A small model that answers yes/no questions on an image's attributes, trained from scratch.
Model: 16M parameters, encoder norm layernorm, encoder activation gelu, encoder num experts 16, encoder patch size [4, 4], encoder width 160, fusion encoder layers 10, fusion encoder activation gelu, fusion encoder moe soft, fusion encoder num experts 32.
Data: trained on patchworks of several textures, 145000 training examples, 26.1 epochs.
Rows from block 3 of the image encoder of a small model that answers yes/no questions on an image's attributes, named by matrix and row number. Rows with one number within an expert belong to one neuron, the router's apart. Each number is 128 + 32 x the weight over its row's rms, rounded and kept within 0 to 255. All counts start at 0. Numbers have three digits each. After the name is the row's rms in percent of the matrix's.
Before each expert's rows are labels from the 100 images, of 14848, where the router gives the expert most weight on average: "colour at peak" is the nearest of a few named colours to the mean colour under the peak. Only what is clearly more common there than usual is listed. The data: patchworks of several textures.
# router: router (encoder.blocks.3.mlp.router.weight, 16x160), inputs 80-159
# up: expert up (encoder.blocks.3.mlp.up, 16x160x160), inputs 80-159
# down: expert down (encoder.blocks.3.mlp.down, 16x160x160, transposed), outputs 80-159

# expert 11
colour at peak: black
router.11 102:116088143119146133139158121156152111073087104114112162144136122117148060110070182106154124139128054141202165087159107139109140171115111142140189052166156093078111174187085104114098122163181122113152165134154171090151150119126125138114098051
up.0 095:088156083105082113099154169140160148103122165097141133158120106183144114120126150146096066173096145144126073128090121040103085111119085148087083122104151191152097143144119139108107158170125149104135110126149149146137184129128177172093162210
down.0 096:096178169132072175127067090078044150091181079079144124064117092145175107120089153140105129167151162131093113097066144072126134093107148131161108148101151065097150136132167109158128180170120127140133112116118094142126140138135148160167139171
up.1 112:118140119106146105083133139120126120109103159084115161145196112172160079120103174102155126191109147155115100120187119146170195088156131164164110155140132168182041101124117121121063164110097157101160115127153113107133178082143171099116156167
down.1 104:187098153130133127158077130121148101177162129114108129156110164116140178127133128148165114138087096094112180121135135099096079156131139111168175112086091085087141144163174151141092088101184098119087176102144172139191064148145120141087121085
up.2 079:120102148145139167120125097127114126142126129104099136144144161147163129146128183174084152095170095166170156103139136154108129150105147141161184100142126118115173166116071083071140117108137083154108127101155107089138129127110121086105098043
down.2 092:104160147151090107154160164135162158137069150122173116114188183167156156120112086105139138157101158165130115097156156183133096102161124136058104096098102155137073111089127135074127106093091124151213091128120128123051203106107145147153129125
up.3 121:118176101179160159114090108040080114120126168128149120099153091162153136160128154129110098180185147134107078125106187092190107101124120124166075141127137091188053095173161141145109157169152129151117105142162125172123181093142139114167161157
down.3 120:179138196098113105099053123097071115138190141099095171092135150135118140174157214134159089133172104093149159161141113121139104165147190111111126129137046106118138160172123161138133100148170071127056155137146176101134048085135102165123086074
up.4 072:115090176157128115131127078142127135148130128094150157128118157138185141129170203140083128136159082110167149134132122155142123114127152116171170111168107109117166138131079118124096088135171062133116150105165124078166151100103059151100115036
down.4 086:133198126181095095150187162117181171135081123161190149110186167141195178121103101108128124156126148148130129118160159163134099119146128105070102108108085145157035093109135129122085098088086127149199080146130099163065186086108135162150124134
up.5 097:134120167177134099168170125139165150160124114140159164159128174135151142147165183156111175125147092143160141152162127169142122142134142123157153098153067166105117080145081132137081082083154065171111128060147116086115132145167067118139102037
down.5 098:102151115161105117161161145121152151126095120108176156098197117125149149094096121110109146157110151128103099102167131150145153100103146113063127116148101161181085080077131121120105099090068124169219095170127095153062235094143123149188121096
up.6 084:118159098102093073116138157151165159104095169080126145171153123151142088099105150153135126172078156169093130151125106069114117123116104191113080149090145149123067159122151126072085143152126149079142105123142108109158188130091184136067148211
down.6 079:118126124086065187122062108134090123067151114130142137099127102101172105142069106131141140162093157130114139106080158086094118106118117134161128105105180039089140175155147118155119164175122147120144079117109069099128148101157112119119116138
up.7 106:082105113106155174140106087113114142140186118154093110103142151163147130167130148193115167059182114204158141095112168145109128144091149174116158114130136083110154142158099087094183173126190065164084125073155122103122091142103135075155117067
down.7 101:117095133170106089163201180139182160112063142135176135125160183149088163164128098131123142134087134143103128145113157181156094145156161104082136082102119198120128081106101137094177098085157131183151138110143162123075158169097137134146100089

# expert 9
colour at peak: brown
router.9 077:159132105106048044067077132164181124093126122146128077146046132102096151120083075145062176079068121140168118173099102119101104153115122170116084114120159189107192164100073118139125163182102187103170094142101116095142124142157149142091125161
up.0 080:101085105069122141094090150065106123117178126191090092160150133156122151173098127214171171089157131131126144115136180141109138147137166152133175126081126031098158118123155149150162133117178105099114101068119122129115069112084142051123064111
down.0 078:096146135032165142151107131112100107028162159146144094121154155133143142130054107115194172138072097119151188117162174141097137118173074154116109123159136097164124147141150150094117124124139135097140122132101132136132093066123148072105113143
up.1 104:066167153130118151082127167103084164128138181144140088171116098192112124138091153097124186105146167180138056102140102140088121091153148154111107160129166112116123103066128120093143137125130143124175073137095079163082163121118156071182150148
down.1 115:153173120184194166157125134102138135161158144113146103104101111142051198123140079148122168158140125138103146172130131129131076141116126098167134099081096139129114094129132113154168103094136102147128130158098133136094127167191095178172189123
up.2 107:161197146143136103119069061093089115159137149079094115084168137121158160156137164153060107142156161160096065110101150106125138146119198152157146161129122144148153108110139090081150154142156068145045071107131118138147146175123149128100127151
down.2 102:175150112153136113145082143117086176158190089098126110129078101128138172132150140130168098106176146058100144108123093111089113087129120071086116127109072105144120158179155134127126109107140147067103157120129138168145078066088112182087158127
up.3 094:192143172144144084173172129150152094169145086174163105111121165106120176123164057156156152122120151079058161197121135120165120136154089114136087146110091171159109102133151175180124172095087168137127167097154116150176071108131090155135143149
down.3 091:146172133153112182140132096112118135091094142085111083089184090130109161106122176110147086144142129093134113071142095125158125113105075103194122102150101179123072141084081151138068164149131116224133148102106163155163113136145193148108119156
up.4 120:144127144122155100165136129138087111123162077154103089057062165124086157147174097132171107126133100064052152151105133112144115165152142090136129102092063149154154110148161128174155155133129113087122159114161135167158072171145119158108147132
down.4 137:158131161150140139195218108125148094104075144119127096084134139153103186131130106109189086134158168075129189129110124164151118123097143081117121080113068183181083088155126135140103125089153141181132190105154210168144140132095134173125138094
up.5 082:118146108111136102096103182122151128122169115099079101111171126145186117113090134113145107147138157106119108015124113105117168167115126121104120103162135059104151141068090168136150157124149117139117157132157150128112100115125125051064103117
down.5 074:173148117089137095130068159069088153102169114087191155133143118124212156066104134151162151108150113116136145137117095075086171081097153137102089143174105064183143093107184159108119118116046078075098116117116074134144102070125129138091139117
up.6 130:174107151133096119121092092152110177122076133089122146161079103091055154149158172131108174107124088146173171162162118177130177155135142120129164098133127118110133140144076111052110078115114124170153148140123125077078140136174114134128085054
down.6 141:132113151193108105168173109143180157139068144106159182167147126105124147165109172140101135139153118150152109155153157179135146150120117096122132074145096156090125067095131106080152167094147071202130149055186119156111208168129136117135089083
up.7 082:093123102086130106095077192139130114124172113107086092117157147168165131138094148098092099117121166133110102049124114128089145145110148143104122126149136064093166168072094143122151162138195102066109088122128122149131112141136141062073105132
down.7 075:201163116076165128141078136092101136100184137102163159144174125126184175100054110124166123144152089120126193117170128108072155100148126135146121125159107051191133138107195173098120110087108112083111144140106097130148098044116115136105150124

# expert 1
colour at peak: grey
router.1 091:126125109096092141098123148091098153091181130180134088178093091167105165130144084119171169108115204117105127101113156095136105119139127133129086161162187162146090116070130142154138192121143181141144132150132118122140081082069171095155110192
up.0 096:120171134166162102191140143150125134156125100111165098110092136136146140110120138130061136180087175130104051081106168133138117146139118111128055137124089159108105092055136155148110121147129111168109097047144163138098118213183109071134174112
down.0 088:196115122107135156137111153177108123134150097160082077082185098130103122103148065132157113115075133136155190113133130118164175093133074111188120133149126145095144134135163156095095139134203144162126152140100136185169057112197096088123110189
up.1 068:087154153125108135138121104088070171170182104120126108151069113101129206081220115119127139140240116079132172084135188143124099164138149100113165090112126115181149133079115132130187144074126139191141182120156108176168121133073127165149093107
down.1 074:123119105104150104112110121135172085090128133132089138131158125142111175150127094135195178124163134149109136129113110066110142149092153187164143091127123145155053179142113092168141141158127105081120107098121117086137121103128143102117200180
up.2 098:119183168188156113170117147116147131140098131076159185131134128080164145135180178105088074196126139109122045115095119090123131119174112078138101119141079155139075089085141151128076147137106101194094102096143142144123155168195116133118169131
down.2 105:169066123086146156162111141150111086138126102192066122089119127122077106126152059109158093112097114085142199111096142120158138127132130101201163097137154153112159141182117143157129148123224082174097159124127173139187064120140106132095162154
up.3 100:125079138125138159131093108126167097097137111130092109135179136091146125172115100137145163141103164193183165126135176144076109125101134163173130135128132075086108177062155107088123112140115155126107093111181129049106071132142114048125105102
down.3 088:140136175108121149141139104153158147160101105192120128114131133104178080107110183144096109158129088162127135106172133218079178130113158124111152103155119173140173138140094064190125083121129090102130134145122104092115104114118094093128112084
up.4 086:077098106076135124087180152150109057129151068112065125094084139099073122178130181156181144143164096157194180144143062128186127141073139148104154127144156157098121112156123133144140107031109108137169134105140148112155142128129081108146168135
down.4 071:102102117121109090091125173106111095089052147124153093112133113148126080146116122107094116165089130074082123082109059166132138145100095096147128166123176149132148133165148107114128106146152102109127144112184167152170152183173206075106124171
up.5 092:114166088126112165140168192142138112155104155082108119151165123198149069158074207115131088186119139137120044092178114126096113148056138080102096119101107059098097067091114129112083101098137103184132118139156182117096148146184123118130175110
down.5 079:143103138181068093115077120102162150052115149116122111187192121168150137129076100132123144139101163083078119101102128089098180148096116122156154191134144152120149093053155119100147158110112126142134112096182114199135121108153187079176079234
up.6 107:111147152172137087162105146105114120130101121060186174135118118098153115117133193089096073180120129091097044076106056089150139128175132073148106135155099158106078082083116144168059143127109104163118134098158137152174150157173120180104168122
down.6 107:166070133128160128186100129169125132141140120162110120085131146127086128135161077118138110099104107110121170117102144109120113139116142092186168095136128151094175096139119139131149152115221086163068163097140167150161072155160083140123121171
up.7 099:114109149090127059141120134115140139170130189101153156131188150153167117122125136176072147111098166131105120112122098132075142114132171160119135153127141166100184107061148107081182109102139088129101104091096096133065150160136134068101114124
down.7 089:198130159154124109145179128124128120147158110151164150121096164117135158136162125169152096101157142088127205131150074149118091160164130083134110073142094062123142121163139143148094104073137155127116160094131132123155118154097093173101107037

# expert 14
colour at peak: blue; purple
router.14 131:145148134132170153167172106125105150189166069141108124072087153163079165149171122169140131117161100111086161147127187164172141157146147098129152104085061127121122072186111135181149114109165084124116140092110138149151092162147074151122147116
up.0 103:155135121142125120112062105071084116153151119133129103141129100121115175096134095134114105094113171104062102128104124077186135111129150128154111232089110158134109096121207173127134169104142152076132091098138082138168104118156191149153122172
down.0 113:137138156154165153138114123106177145194095134110085187095116092099120095093165117148108124131129117049115138044133133163113156140141134020118145100109144104119170098148121127118111112094153096166101215123162134158166127157101151120133122117
up.1 094:095177066141140136121164205137114125151101127104118116121140103178136087081128125083137105214131162124114108126156153134124091091142084121117065134131109157107077105112123127143067126144039148150206134198107120153149160088105137119162155189
down.1 102:104148043169094143081114133121112163094128132140161079154121116136119107115107091058118137156079164131148100121077114087117104106127123128182042164128176187142101143075153167106103134177123139133144064143111118116112166114124208142167135193
up.2 085:161072167081132034138133104133168085130145106147149123114153198105128127147106113205133125107104109134129138125078124106122141137096159142136124134117098150139162087161165145136160120096156096103059114034174172099201091167221116125091142133
down.2 087:100156127118162168081072107084079146146168103146102150073120065129115136164132106140132145099139140169134146122164139136160186117121084104164121115146185097191098145181117088114105152181145150108163144132099064128126129096155150083176142155
up.3 101:139133134078079069132075122084149094169156135154143127153101152129125169135143092152105107076150166103081117135086100079128113154141148109105101205089116129100151076110199176122150157117130115069091109095139101163168087147092212105137145164
down.3 117:172108165168152135156094137122164146170135104103092178123087120099117103131170124155099116103164095060088160127126110164138149108139111082108182090132098072071167107148117141106109112121161096133096188087179117141160107190119103113114085072
up.4 101:102176095137135123143150160138135155135073132115163153120145130153133054097113100074126101238089153127104093150154143152139111100172084119149049147156138157123069106112125137134051118134033154158195119167134124147124153107131120128145159184
down.4 112:092165065160101146085110135103115158097141123127155083158118109128124118111134119098119132149105162120127089113078118079094094107116133131148016168156187180174088140091173165122130130167112154134154085124133111125114185110105230148140158186
up.5 103:103093147128087139114112130099112149108178142144173098200092074114128169158117138141141196094155151126154174152142138147116111107140114139083117126131186109129142157101165144112150111120137158159140134145112067124080112109112151080119037082
down.5 100:105172160194135161086136119143130152131115115151100134112165140176143122086071102124162110133130133150144090088163136161160107157174068118077148088107123113137061106135093134137099178113126110159180140161112180155134094036058119172173147167
up.6 110:062117139111148130143129149098082107108158137183105104113137091140125086198071138127215174160131108109132127077148130158092140093124103099153106154169119113107083083152122158154151196127148123110158142139152143166109136094149108093169143129
down.6 101:097070117083160132113125181143101110133159139154157142124111081096106132175089108146162162128131124138137132148156141160118146113095103069132122147109157119094122074133136121158192169106183133112147139131132053160139130128191151069172093128
up.7 092:117138089086126091089141238130122050137137115149118091129121135170123085103081165120162134129088129139152106130150068144122105122115088131111120160137157186165137120121131171129138121098106143080164130163176153154133152140094139099119177144
down.7 091:086119075143132108112175150125071124089141126166165078137082105091086085143123132073170112159118087078146099159101114077128099080061082086197074160178169157108120144079158157192143107150125123122149095146141128126097155105199164130184139144